{"encoder_arch": "vit", "model": "masked image model", "dataset": "simulated telescope pictures of galaxies", "train_examples": 195000, "image_size": 48, "crop_scale_min": 1, "horizontal_flip": false, "rotation_deg": 10, "method": "mae", "mask_ratio": 0.5, "loss": "mse", "encoder_norm": "layernorm", "encoder_norm_position": "pre", "encoder_activation": "swiglu", "encoder_mlp_ratio": 4, "encoder_head_dim": 48, "encoder_fused_qkv": false, "encoder_bias": "all", "encoder_qk_norm": false, "encoder_parallel_block": false, "encoder_inner_norm": false, "encoder_kv_group_size": 2, "encoder_patch_size": [6, 6], "encoder_layers": 12, "encoder_width": 320, "encoder_positions": "sincos", "decoder_width": 192, "norm_pix_loss": true, "decoder_layers": 6, "init": "xavier_uniform", "residual_init": "scaled_by_depth", "optimizer": "normuon", "muon_scale": "match_rms_adamw", "lr": 0.0052, "momentum": 0.9, "nesterov": true, "orthogonalizer": "newton_schulz_5", "adamw_lr_other_params": 0.0015, "gradient_centralization": true, "adaptive_grad_clip": 0.02, "steps": 9200, "batch_size": 128, "epochs": 6.0, "lr_schedule": "wsd", "decay_fraction": 0.4, "final_lr_fraction": 0.05, "warmup_steps": 270, "weight_decay": 0.1, "adamw_weight_decay_other_params": 0}
Rows from block 9 of the encoder of a small masked image model, named by matrix and row number. Rows with one number belong to one neuron. Each number is 128 + 32 x the weight over its row's rms, rounded and kept within 0 to 255. All counts start at 0. Numbers have three digits each. After the name is the row's rms in percent of the matrix's.
After each neuron's rows are labels from the 100 images, of 14976, where the neuron reaches its largest size: "responds to" is what is common among them. Only what is clearly more common there than usual is listed. The data: simulated telescope pictures of galaxies. In brackets: how many of the 100.
# gate: MLP gate (encoder.blocks.9.mlp.gate.weight, 1280x320), inputs 107-213
# fc1: MLP up (encoder.blocks.9.mlp.fc1.weight, 1280x320), inputs 107-213
# fc2: MLP down (encoder.blocks.9.mlp.fc2.weight, 320x1280, transposed), outputs 107-213

gate.392 095:095117124150180118110130170161101097130144120162127115132086166089181081151111105083103148086131081113113149127126170144173041147161083100186090163168105093120171100118084141110130138140159169122087083076133053186132087168102148119198124093142139119144092134094089132105107140071100106161101063105183147142101107120151120
fc1.392 094:128067130107180072114135114136136135135146139112121071117123154116124139071078125171140144120185124061113142081163160080126099159114146222143097116142144144141065173183063087105103123104091064128134147112174136148093175159094103116171064148134178104135122165102160112127077067106104202114157154121083096150110171099137139
fc2.392 075:166129149149136129098148135129137181131119122098122108132100150097074128081137086145085170129103122104151114118176033142125172076121129118136099131102087141141131119141083179092084156181135110144117147130134128119125130136101215138181096132136113115168082086093113209093101124123116154142144076195111095105174154065122115
responds to: noisy (94); many-armed spiral (80); tilted (65); winding: clockwise outward (49)

gate.178 095:149117146107130170195117081156140138132109136128118150142181098132072131075089127167137070134141158177151146174107176167134106129162115128123164211130080112068150146134086067135198140121134141152183152155129151140152173123131146189148084077146141117151155146101081142083143126163110154179109079168111109181098147144091099
fc1.178 088:118089115106146098131106080128129169111122108151143135124119128111141192144139084114098108110171087098124142083119128144058149083092115204134092112102140112118082158118163113067100105181145104099123103116106099104156109137117082163162117184154093160172135078106140138133165087131225079051051117160136093044089144129174134
fc2.178 052:175115147152105116100153103093080096075119085091129191146169103097131115193189077129136135141143066086163140150154139143049117096136132122146133148121084104085126127112166081127168146140150137165134179143079118108138147099112132157134110140150094129156085146219088119125131142145174126065133097170127138142112195155171113
responds to: many-armed spiral (53); winding: clockwise outward (36)

gate.729 097:142096115132093092127175147101146140101155137159076131132163234152122124151145070106130120137147150136081186153164120106167136146091064095163117135102110154134085194109123065084096105092142121105155135105109106115063155086161124145136152108105108104090163127056173145094108130123122166142112121127109112146115154159133117
fc1.729 095:142166084140094112105154116093178100116067151068120106074123080099169169114073164152151146157107116137149117172102104134082080153118134110172121169133171097114132126101084218123104141194070090112072164140112131138146128137189139155208085153151121144143097149130140146129163120147130119150158094097100135058129132119162127
fc2.729 083:080081118072146138093148141152151185114128143085126149140117115119134117110118085163115153163188138111105099153049143122083132077146150140119169116139169192161127090081072122150135183119095093155130117145103171118222156147139076123103058113117204130112093154186161138129114133149141144182160072099107123111117096146086126
responds to: many stars (63); star cluster (59)

gate.390 093:155104076132138124113117107096140166139103156203145203146142124099150094090118129155078137125115148146066080107168145109134117121125125097162095087128127145149146163124142093143167182135104127205091133153137108114141138088067120111152137146107145230099114106073135093185141138137138094183129105124177096172087130155107159
fc1.390 093:099158125125135154118159155134123143154077082118163068136146161107103173140116134117096167161120121144100106064155178124139159140148151157148083139105193114137061094125110113107101101187118132105112188149154173127107143116144038122108142125089147114083139126111164172114170167105124091108177069064098150199098156126089154
fc2.390 062:092152141120105143160155177128208088097090138117086108176122103163095117122110092071104100085202159167153100127143149142143100163124143132153100180156189119174098139187123167076153158153114105112113139057163128159164144131129119134091145195114118098111110149130097104133177113136084138144127122111158158128150086144127114
responds to: many stars (84); winding: anticlockwise outward (40); barred spiral (37); winding: clockwise outward (33)

gate.174 103:096150114110181113160171110183120108105155092074141138126120154114142168106124115101101113141117172039130122130072114144079129110134147152119096110177149127128127173133146140165149174159155156193158114123119149154171150080122103131118156119078142136152134189134122091074131072068128125111147114129112147198165122098130096
fc1.174 101:116113140089138110200155148130099215102122167050138153110136107178141023094083092123135152209125138063195197112063093137149116117092150151107133148136140129101122147167129105142121120145170135094095129068086089104101110135132116129093110143134174105081174145115138132144120127160119136117116145095119191123158159101129166
fc2.174 114:160126154181157108170130070103116143025086160146169073154191178125162061091111096156084164140144144079176121162140104149164112149113148129080166153143122140155108094161158151171108137119120160120113134048116083160105167144098085115106131104153083149154100167109175029160123120096145111104109112109110147183142157132112100
responds to: many-armed spiral (77); tilted (57); winding: anticlockwise outward (48); winding: clockwise outward (44)

gate.29 092:140135134115066120161149130160125146109074104127131198135110076084150245119199186185151188098156131119079095124154087151086111131119123141131110152045115095158136058141113109158178147158150048078127092132067165169164180115133100081137138123128129131126138199089150101102149122154155123139168181152145075145087155098106120
fc1.29 089:115138100141158055123092153119119126065157177074149101124113176110118077066061102113132141171140153162152092177100162131141130162135120128116097111139144148168128071140103179147111122123143151127146133115126140100082147144122058182115091102126106136146146095116152119134146145197148085128150133179067185150109119123094160
fc2.29 061:140149107101147098111144128151088122100101093056181153150068166063142155113111119176131127171144197131078144128127190134128111055152080167105135177090125194194146106150134117158156152151080092171152141140154140117136169162139097112100118138135127127189139147098112161155117075145133043136113177183167087124169112154127131
responds to: noisy (61); many-armed spiral (46); winding: anticlockwise outward (42)

gate.113 111:124156115120147164213124071129108219093132088108163102171097097136088104175126111099172100149130113216196116139172186111130092072062128150146134133176158118131129109141116093105114162185120165166157133146135080211148145123113053148090105216094101107165132153085123122156201152143126109141151094120144086115107098142105173
fc1.113 099:185135104144128184159132112157146121108092054098155188168133164086161151107084122145144064128130111094134113098129092146146146121116127128135116102201117161055101102147178114210109080096139148139134128101122096113116103087124120096129169154116108164107145192129122104092068140141093124142148045111107102103130134141167125
fc2.113 063:148105128100133119173158122210213165123118152112109156145105187131086198155069135159098145184053107151156129077169113113175135183114135113122114128137143151112147101140201012158165220137154160140111145115078183125125063073083081141073167078131090152131146175118113080175167196137095129106085089169078141104096158106129107
responds to: edge-on disc (100)

gate.18 100:153139121189133092096120131129135074185148110144113072099140166196150124186125117176099103141194097161152109115114157095136162112099128106176093122146078140093136137125107127111126132098149133094119074087084115059102127143104148125177111164067120132105095162159103041092071131181104112105075131129148098128117123143170142
fc1.18 111:149148088121139078129098157153194141157121105132173109124116160146148117175152083187150119082130141139100168098138191118144183105071142101079122202153112096105150151070090118118119125148153173091134123086114147079147125154118098175171154176096117066053034145157153136124132111081094107151088101111113151160223132155117129
fc2.18 169:084162111095161112134192105096136086125105125093230116091095086151084150104143153075131141113155136108166191140127173116125178031129155137160201151099145128087151128130186127167113169189089162133122149102094165091078108103069134133125179165160090140173099177147120180131121124079111146124085111076081131154158118112108117
responds to: bright star with spikes (100)

gate.318 093:182120122131133045094088126130098093119130132077133107126192181132088164160132141135111124120097124158138128132084166158126183148099074150159094145111143129131175104131068152103166123086121135061193045164072176105117171109120083098177143073165068107115144148129132139124108144178090105089201215092125114064097159119163126
fc1.318 091:154099134106105073130080102125115059118094067166076171141145143097103155147175106192158104147080150202098119139064135151163130152097135149163113119120079084134122149108083144124174075074143138142106162179115123135156112109089140144140121115093136133101147105169136089152149149138124123128134170143158155097095127167168116
fc2.318 045:136098095095196177111124162155159094132160145098124125124125153131159165073140107177111078116109067092123142127169098097144104209176107100085153117089173123136115151152067140046098110136132199158109169077150146148079140133134170097159155126137099136170124143150123097120124177122154102101154112106101178141123111121106163
responds to: star cluster (84)

gate.235 101:138143103119170026101142183093188152103130117122129130116124142117121148077128168064122136202116106142178117105133158130107124124198112082123129118152143127165122147145113120160114129172044055118152139147157125179156140160131088116111092077070114214155143173134142146170150094099128170114102134141183118167106121165093161
fc1.235 101:143159118151131151198151135170110137093142154194120125127116126118165156145146135089148110079142040137126142110132094055131163111136098157156099121139152092137098167122113145080088150180155122165097105057088114150083153140093174156129110129148184104130174129143099113124145120211156106124132115148167051140111140116161103
fc2.235 064:128098148083107080149107113162114126075209155107080101151118194115137180121132180104140075151156110175102131181170174171156102067150098114135154097123164104133103189116146119141052129152149114135179116094145164159177127133103115166119091144156168136139134138125099102146088150078130120157111191105026113076129075141094143
responds to: star cluster (54); barred spiral (28)

gate.644 095:160042087154125142078104158183086100147147154135166089121118114149175026106112170091165087132124097124108079192114103118092136142116142110176151143176099142134152159107161141099152178156110130158103166144124104117161110129217122148148142152042147147164106208099190131128103140151103130141095124153104175117100153089166108
fc1.644 093:141125147170109119093131157119158146161157155133141143070160068139114082123134178092124183177136117106139097097102121058112147143111111147125141125155108166132074182105110152161148105155166121139125134105125192152144063089145108124116114108136121149135086151122156173184132112113075152171159126125135065174154162128118062
fc2.644 091:130095102115137098108142183163090102167104152082133126150152133166129123113161177161103154178127139175062105199152093052134143124121111175125120090104173114115137111107146090155135153114124088168123125107148126166149080118143114168163143135072107139137123137095141136169140099103119074123104125078069094147139089119162103
responds to: noisy (83); winding: clockwise outward (39); barred spiral (27); two-armed spiral (25)

gate.374 109:107151168136109112088115153079131178095137141147088176086081112130207150139159096107141166116112092150170120170157120128153099148191120131096089113109055117165159096140106101189106174138115128149144109184104114107144092176115151160110156094191069190138142185107183158157141191128091153177092085106146111085034104150132159
fc1.374 120:110172072153193111106171071151114122096167136121105139108133165149132096148165083152157102148148146161191115131136123180156144124154111098117126162098113129155149092177096115149076123196169148117124111109066124154156132107134120138112146132132114155132135127181135106177152183119068096135111116139093123166117121098143163
fc2.374 153:089106099112113116126146117151114112129133131144191124114130111105135158120121088147145132104116122156173142080107144139113143168089160103130111202086110115106081133151120112170167163150099121124116123143123129087105147133149121130135151156130091121121149174173192121112194144174105117145184154169131162159137130109149127
responds to: edge-on disc (94)

gate.62 089:127109098156097135130126134142134106132126142109086107071126156082164120105155117115084142134153161082125146106043108113112111120115152160144124123100146152106183139180132138203167112183140090129163135177087093134099090092126112100133101071121135148184142124183044121171147159129158160150166168085107177120103162099150112
fc1.62 088:135079124132162153160078105090069089136072147047110155123171188119162157151143073126133123116074144172199167156085071076114149181136088072168150137130144194101121131113182084127175115048132113121108191141136163102106179130130151145119166135102120109107124127169129120145148074159160141076125111147124059096074125085089111
fc2.62 069:111120120139148103182111111123121138162076083098142125069088185152126178104159123142140124169132143145173113175080093105151164065138108126133056169155185121173174135137204126133148133139109143134102148135148150123121118088133074133103168108150128133136053130094116102120151123164072109039055149143125142113179125109183125
responds to: merging pair (84)

gate.560 105:087095134150098206184164086112166103152146150158131108146146111183161181126055115095117105112143131165096152116167109117137081131123115170141146121141141131114079117158165092072155190140102106127153114091088108105159181111103113156162173079165110109145105172117088145140095155133136130118090126131146173131087160169183092
fc1.560 102:122159099098193140075127184109111140178111093093157143146093150085102122113105169130110152133178090104119152137094142087143129133113097079116139090114170119096162128103076156165121173179070170143140144185138121177136089137101097072141102191122159116104130150124156166138156112140098181136166123153126076185143150117088158
fc2.560 093:146181105138174138097161116147122064122178192081169132161088194183151116154092139139123117106151124104092165099099092067146147064061075098081112138126166148146144106112126097144162127120129202163144126141100102167107133156114086131123121151135133141135108142161118083071168193121062140158135111188144156141108148157070140
responds to: many-armed spiral (74); winding: anticlockwise outward (61); tilted (48)

gate.131 105:064120089144151173077125136134105142100092105134101066095197082108151150189080177105119056134083167141143138093107178093135157125097146100084125144118094104176091079174136132113118118113078169129110137080133192137109087188096100152102120092122139149179103122105138135098151125137102189099175127160152120161138124094105122
fc1.131 108:162167155099093077154053137118094070126157170163184173070119106078101129125136066113167219095115130139068152169193100153136147100145154133130108127158141174068105141096120129094145165150158171126112103160137125146106131135140136121159153137119100145097169112133136188174088151139130152155153151119092140112147098133122113
fc2.131 130:177151149191166191162110134108094152162151165116123171077114133123209129139077092171142165119097082062168114123159104168133169122104114151141128151144152099155204095116103130117102142105155128103153081140182105131115163076149089114134140148091120112135147145076069064080130115150125104171145121159094125112139108082138077
responds to: bright star with spikes (100)

gate.450 112:038076149136096141154136107187144080135118088106192118101134086121155085136201120118081097151081122099172120150182125194139127113123162147129128150140135142118118144176165070112117141136183153093147168114137117172135122115168181153129083164127111110141098179070099121095133164119146151162173204104107144092137137154117100
fc1.450 117:083072148149093122170113117161149093077136109064181096104102092125097093107168119134067141138119106181110121147201122167098169117144186097133140131127152134092073172181176149086159128141151128113088165073117113194137120123099189157143115201152103115158126134112151122114122157109171092168119148148081175068166122120064154
fc2.450 139:122122138171143120148163171128134214138159134166232104164162195129129142128065164145117105136134087169113141103085125119164150152093115136122142181130133160184103147136124132161042152064140139126117105163160144128162110181141093120123131116131150165138136099122122152065143119135149114127169146186176110107112114146081149
responds to: many stars (64)

gate.625 102:096080126097117119130117133130089149166132130097120122095121168163111160135136149160189147132106152094103150120169163142093098121149087125124121146128153132168064143117135129104162114093139169053157089097106133145138125148130125145151127041128141139105137161170152139046077140116138098112111104145136094142119168074129106
fc1.625 102:158151051140074122085138155148168124113064151093130077149081123143180093139169082110084140071133080103134168151097049120045174104128167148091116106161070130104137101105149130128138127140028115100096194169117150123118124115148112114131155139129109160145124127109126156182197135135132141128137153106140120156129115167144163
fc2.625 119:124173090151079143109111161129115102101119124131075133125133073113077098121138098159124172114208125063166132159164159110119085131149146132119121160129160159135069107164149152122160109123182148126174182084171125131148118122143167120122126088116154103123154101119194149163065149120146119134124103177122166124136097163073117
responds to: noisy (65); merging pair (60); winding: clockwise outward (31)

gate.144 108:119151158149173073131129090136141103144166109138130138163143080127156107116087111120118124143104091096184178128108116155133144175170098127134171159070088168131061158040154140152104139175071188102104126155107157125146164169135096118086130129108129149148078165095121093151194198174102107112084191101086089099091083166122106
fc1.144 096:138116105112059143175121168149101133091090116171171117102124151124178142126157134129169157141159077180072099115160158115097106098137112105121016181174117155112126179180075109100145114133142191122181114135130115108100140114135102162106081104158140077131120130153039172054095157116134130124115065115115164135170160173099099
fc2.144 088:151127150126112124120104094122180154170039174194192117140153196094119115164141137121109120141136079189085154148127121162139111085130153131065170150156175160166146137141056185139135071061092179129122134166124121136153173139126168109106133089122153113115108127087078135156111112110091115131073106107131128132157131165129093
responds to: tilted (72); barred spiral (60); ring galaxy (40); winding: anticlockwise outward (36)

gate.255 090:107108135101156126151111162084140129136130182098113162058112121118121120156119149097133051089150155086128085147121118173089143132131111086074144149174086148165111113101084187147159146154140176147151094108164142127112112141111038172148190144152082135159057097094079108162091131114122131118134208168152129068139109101201144
fc1.255 096:144076116113108158152152121132180106118099129140066093097100138114114180130163166118154127120113142140133084123132134155081117125099111109167155097091127120114151104095115077099131108151152092120155168123183105144124108054178106100135127155155179187117125114189176129175144104138169098107126142055119120112089121127061157
fc2.255 053:159124142150156102148171071118143147183121108108126131143157147164140119162136198090118077131077110190141112136102111175127137098165124137142147131106192133126110115185145018149194169156171123152139146104125167153149123086115052134127133156145138136179081169087119096150181072132096145083102127130135121092140121152105143
responds to: many stars (65)

gate.95 098:116132108125122126118083096123170201061149148061151188170121062057106108095119117111146168090126095120159182132116125183159078109145149093143157149089151085133147133154103185135107122148100121139094158150118185152082135103180091152108124158117135111143074174098120104116118153093155109096137164106074093126124112072150153
fc1.95 096:109091107126088115164149123130149061154075168139179126184065155092114172098066179127146091087122121104030150118169140090123170121090141074170152122127107100144132090137189136147032102144131174130106149153088122169196165125133132080074138120159147151130124134082086122176152165130110123077116160125142107059127124126120167
fc2.95 056:150123125100149191143161157137143128108074125163129119193097126077135148119113155165154123158100113090070130134181136106131099111157113146166068156095102162067149109145156116175107081140151176136106124125008115165190163106122147070118072111118100133144142176087175146110149120180144112139128160163117112088138075082107137
responds to: bright star with spikes (100); noisy (73)

gate.388 104:105090148143086151163158145178132086122192072091076111121175085163170119114091136146131160148113141137146118140097106133138107186116142170170063099120177124153124107148105132194147104082151143090101127154123166144126119079127164148083089131134124096148095175054167083093167135140148116081102143083159117125134132106138161
fc1.388 104:136152105087079107068086137103164172192124169128180166125130152102118134149194113139127155083167124086140177101109179111117143084145142133135173203140117143133091118155142148056101139109123108165147123128101119096112115181182071156149157139147174152093141087213138169154115183114098107119104080130137112166135119117122133
fc2.388 086:157123149118173152124166200055161121096109119155155089129158105135179091085069161140148153163094095065086144092120160116130195078133128167135140079167157168086107127131079107119130108087097129087174136117153133133116126113156107086070185196138143158119131111169145046137176149143084108126098121133125102157131112144155083
responds to: bright star with spikes (100)

gate.614 095:093095168153164138104144119120116145126031083203103131080138166128099107129110169128127137113110091156154124131143116112135135130126119169108135135139104078095092096145095123103187164083106013152122168136082149130093137109122126106137163185167095117076083088135162114112145130114108079117179116113166073103133122172141176
fc1.614 095:129169139181104159105166099102097122094161102086119150114103197143132099132112126138094091075085172177142116159097134133128152091097073120108077144142135095125137120136108082113105154128132179097064151150084076150118129155142092086138132131135149187114088183129071034135139101175186148160134129142108070136141125119192136
fc2.614 063:140158108060190105030120110119084144136181119119164198138115205072097172099126133093112155106123142138141143124160141147162183162113162162147183095088126126131140106054158163102153127126124163110121117131085128205185107143185101159114096069100090103155122175120085082076153092185164117152207118125165096154146157100174122
responds to: bright star with spikes (68); star cluster (49)

gate.277 101:091122140125086130072132100155104112114121146114141159130119133140076135129117109120113167114137104091137119154165103030086152098139137120094153140132156139147151112150132182144081123103168103161101093119154125143118134135116157140120125178101076158151125109171131095137123079125141120126125112154133170165144045145099138
fc1.277 103:108158137123050112097135089121142112116105102109102155186084082130087097101172030145102162088112094105080105102156133134057158066072105122127172116086127124188170109125152111133122093137111120116106145134121120141159112161103170142065092139159085151171097171200190097125118125130163108130079100130149097107143123093074106
fc2.277 079:085114174122045081109121088156083161121151114153145179116099126153122129132134108137134111091154165122141077120132089150142164111137106050129088083133108197117146099026121177125111118194121132153143086086107108165153093156099157167066115105123152163096082104151140100120121148165104095210069192103081074103118161111134135
responds to: barred spiral (70); winding: anticlockwise outward (41); merging pair (29)

gate.513 099:103140153072145129171147121163099138138102138119100161088100090104124126122095066221194115063100069125144127183173143148142142175118116094126136147127145103107110114169090243062137105086135157150147116151194136126198140111135086118115120160143103124092058132126079130100114156180129144145121106107095119133133106173137141
fc1.513 090:163125138157096012134186160140122107189127123109151085129159127171177156123125177065129103196117094104101136128181149157101117113157101127092072146124121109101138164128147147115170162169188087112063149181195109156184154149179132105073110099063140068107156136181101079104086114116136085112119120147167104165127122102090153
fc2.513 045:119174141180087030142138173144150106112065104077117089139154108142133123138135156138120107181162127164142156177160110180141185099191114179072112132164138074133138149124121151085110129171119112151091154138205150086108147163173102060095125167113147107122142163176069111101110125077131108116190157130173150172119142150111147
responds to: star cluster (97)

gate.684 106:076093096110115118088115146101165159136167120124101121105148090178160161126158136145164155137134170117135142173162164073206120170164081138114112140141200075144170109160136103096130100158177123153124133141155118097184167173103119143118143097144199064179153102149108153173112102098150157162109145095132153120136134077130186
fc1.684 108:074122044128108098086107126139124132125180203116152139099132159100146076160172132066112119141151108052137086061141156133153132114110141086130137099124171102110083122088096134140174090068091143114166131119108121123122175075171134142095225175126125122110101155121145169097120130159131176105149109198109068065115158102132116
fc2.684 150:104109152099100172088172134135170178123177079103089106131179120166129147084106134132134134097130159151126114133174133132159047164091112179134141112111134104144130106070160130130129139139135150128102100141136114116147112160085135150155165113119175101150157155128105122196086171128131136146138120094113092136126161099081162
responds to: tilted (42); winding: clockwise outward (34); many-armed spiral (32)

gate.85 101:165167152150098079146148083162154158071188105154085152061145182133103097147100139149130167107127140076176154130092123159174084105141132113121171161125115093146139117093159142121158137132083168072129110137123137121141046135158112095173098156061148111130111162102144087039106074141129111099133116100119129072115121169137163
fc1.85 096:150137066142118105152139126097126123116118145147103125165084140093093106163184082171133125147198098147184128126147112123181026108165142145110177136124098101134165156084157118181130125165079118114103088176149134140062156182138152118159155051109126145170118146134087106116168132106148160129125161087126144150108117114155138
fc2.85 083:183113080111104141128097145099114090101073107055103112094148150084118121082130169151105146131160109147103093079173175135170126098140076105089109115140120138130182123056145086139127134134174132066114086137136109168140129126122116166162129144147082130150129138145106143132173164050095113172160132136103216156131187107175163
responds to: many-armed spiral (100); tilted (77); winding: clockwise outward (55); winding: anticlockwise outward (45)

gate.606 099:086127169130169130135132141128117084082121119112151132135202174136130125108119125166124100137121113101183120177065072182092080154159105068111113146122176057117144156171135188134097125114153134131113135091115099147100074141133132122068062133129126145090118106198158075111085128183124146105231162162146196176123076139153092
fc1.606 101:089119150139143137149137123213084117129112153103135086117167134146166094119131139151145112154063073139187134138123094118098136082115105122154066141143166082124135133151135135080085100135133163129119129090118101115099184101100101066168138114154142133120105110139164114127129108046106208114171151130101193122142128120150112
fc2.606 149:159159143106168142162118118132122093128196125150149092130178154192100132117132132044056110080118166130148127122168109084175082139123121182174074180132138123055175166106142096087160075143176135118184133096104155101138123138146116122147150177069109122164107155135137145129160107198110163067191104068117162123130121106124113
responds to: many-armed spiral (93); winding: anticlockwise outward (62); winding: clockwise outward (33)

gate.56 118:145067126134129123135139210096097177161152115168103142126149079114133139107070129117116075183154140101127137162177145126200145158126174146109107132074143141147145131103138113104085112085149069063173109155133154148061143065115104155140123137142146143109114158123125033097110096125117139164137151077147107154146091138154131
fc1.56 114:120109119163107151154146177101130160170140091151093140162178087118142131109116155073109137160144132085131121108165173107158116188125122131044130138056139153113090110158096095087099136119141145047181068119106131161082107101136127168118135156147071093141123201130113070140123096174104184151106167083163085092133112132153103
fc2.56 166:084155143126107142147177118191123124183157066146109123120131147159112132072126114094084093178221131094144168118079202092135098160107176174104102110066114113144059193144133130189083106143145135130140147109124072131127135134106056126152086135153112145223095161129154123137126160119145190134138149115139136118119128114126118
responds to: bright star with spikes (100); noisy (63)

gate.517 095:111106114136130117141118104128159130131155139131118156134169096150125164153056117108130131145144124069144087169081139130147120138180157125122139169141129073139128143164108108066126121091139139144101176091096147155118147157170108202133103111074145117151108103180142120122111079110125109068099121142185166119125141106158145
fc1.517 096:188126143091140098111151166161140121068161133093187099093125166135112155197171103133134162095160098094125180131153076106137126135110120119136118140155107157126126105057164135135108158142045152167118091150091110117153137114094106089109155134149141132127159057078106111136144127169168035148110125079136187107072163167103119
fc2.517 091:111164097161123076078161138112165129161158130126152122157094151139150144130115134098087122131131155115221122118081118151131162121149140161107101113140114114139114154107148109122098121121118176168134111117109146132187179135097033069112149146130098145183146139153126163195141163130115148155140105118056185159118107121105170
responds to: edge-on disc (78); noisy (69)

gate.680 105:095133139110116115155123125137138122148064116181114092179105123154122108194160137176120131130076134149102101076126134176070123120125126153145080158148123118136155048132139177149116089131056132089149153169099078070093099165146124101117129138115083082139075147127152142120149136145070183114072119126130103137102159159150165
fc1.680 115:062162114081086067174060154113099082162079099183119130122086130132112106177091126175129173141091149175162108145129120184055154140148141134161056167158109151137118119161131102111114108108105162107158163160136100155133108156137087142114073106146145117125132165145114147139127171104107232105062115135173133109141116128166173
fc2.680 120:063104152077113187105123161139148150161090153131143197172160150112158128130082145113130160106135077139128134149156095140081139174205130113164101067121120153116123125176143065085136110186100144086118161177118075149108031131161164111089133160142100135168111134201108120139174175125134215049138105105180106097095094128149088
responds to: many stars (68)

gate.348 101:147167135149157081183097095147124113170132130099159103100160185093106183126152106127127162157108047129138140186104166116147104105070115111170094177098140049112133134118102144130153163120099089130162103139125138101156128086141091118110131139120146112136112141171134128097098194111137168160125119064143110120124124129085164
fc1.348 104:154164159139069145107193145161160080086071072113126159136098083167106176144154128082119136150212139061133108110122203148150165093167095193114087150162158121116120094092144117115161129106081126138111160140142182103170119107203084132086080161146156113112100116091099134108115123091199175143106144076145136176153107103110086
fc2.348 123:140117140147147153154069115106083095124101130063140138136126099113172122142192170125191176128140112147217172164137132119115140133151115173144136226109189202157156107136087125066141158147084160117118087129123052138165142108175152090142106117095164117127137122114169146131075105126135119125145153125133153128177120139085166
responds to: many-armed spiral (77); tilted (74); winding: clockwise outward (66)

gate.222 093:122082125066129128088130123062104071147122094078080141149186202170166123131094159132094124112135127160145148130076114167123132056073085085110206132106107147076133093138172130150102111074184135118122166115094106111088150131066105101137118177136149157136109153113143110193120118132144123099154144122179139093185043093174089
fc1.222 102:105130137138116145108076202170096114114153140144164115066126098098127140135156187075132205146140116121077109118158146098149156087187150118168091058131151144184156074189118095169086129155109069093168096194119122137113122079168145160178138078159064092135107140170099135114078113166115102178070144093067148158101169174127175
fc2.222 091:112143136188157098139142159143143114148066084126079104085145105114185170138090091142157117173106126201093142143127158120112097163136092113134127110072074125142133085144124164190106088106075148126138126174139101138093075161186134098157192132105196121181146101115105163160152122135075092240147149088119079146104127130119165
responds to: bright star with spikes (100); many-armed spiral (51); winding: clockwise outward (31)

gate.126 096:191140167144138114118153060147124122144111118116160160108114129180097113109035072166142201169155086133136108122134109106111070074143108138107065119080086126107144154138106102152107169172156153151106160153136166126166169109124092125100162169122146086140126162121120068088129105113133119195147084155055142139131178213117180
fc1.126 099:170106205147088143105112152140135072118169103120089070132101132091121084133135125116111121138145068172098161193114191138132099146121105096187135144093105078130126117123198116143134128099123093104134107118111111090082087133154138178132146122126083125127130197129146157125124118170110131110118111102143158174095094054142167
fc2.126 069:164131165179125147141108140117119131133178107146154148138078157121068106160129094107095093149122121084141097178137128185097059094103099176138108097108215113114139126143126138180073170176150121131132087076157139151103146113131140094119222057147064198184117162172155174109111082080131158109142091125093122122137098110192143
responds to: merging pair (94)

gate.420 097:098148123147082143103095109145132109118125039075158186105128049108130117134083116081181100221151162111106145136141118096136136183099151114147105044078071182131125069148160127113113166092124087134115141147082111138150120137173129051089175124169164129150138123138099164170090108122137120150127180105106152153085147057167135
fc1.420 099:158120178087127073149129155130156160141157124101122091066144128134129128100115152147062137123100135114142160148182150128130095086126132087134119200172127073139135126167198098071074088101132146116172177143194132127129084141077134133125115108128141105119069135117135126137089100083173123105136121185134085162148090178155118
fc2.420 094:178153128106129063079111140152111097121153141103094164104102174165109137140120108176126106132111105146100151075170124068173159151116094122112136153080091118138085133134185078093159096077147097144066146139127129171098086158152162123154145114143142122044116108081167119202098092098135122176106163183107159091105133212118111
responds to: noisy (88); merging pair (82)

gate.332 105:081090083131170094145129189173103159178168156172235089145158122034106106161092141130057117157162141097163170181164139101148117121109094176114106103145114090124092154088109095139166080096123115129099114119094105140093139083173109116118174120104098086166155122112139153124122145122161182134129087207110140074187133131147136
fc1.332 101:113135051123149048120152115164160134142115150127134106116121132052095099109101121119120204164155160108118086197131107087147166100106083081132110116075126101161116151081116119157177151109122126092064130084104140162131159068177147168152117155071128158132113130132083130124099204097125159099133092202165128050138162155140164
fc2.332 150:164070124167172169107077100141113102062154175086159127134108167043137108160114134065131177119109091138137128090145132117110072117118162093057147098100081123109131094121113145144131084105130101167131115141087147086141108159170112049161150130088146128110121089121162086153165116131115151088135140091128091111142174111139114
responds to: many stars (73)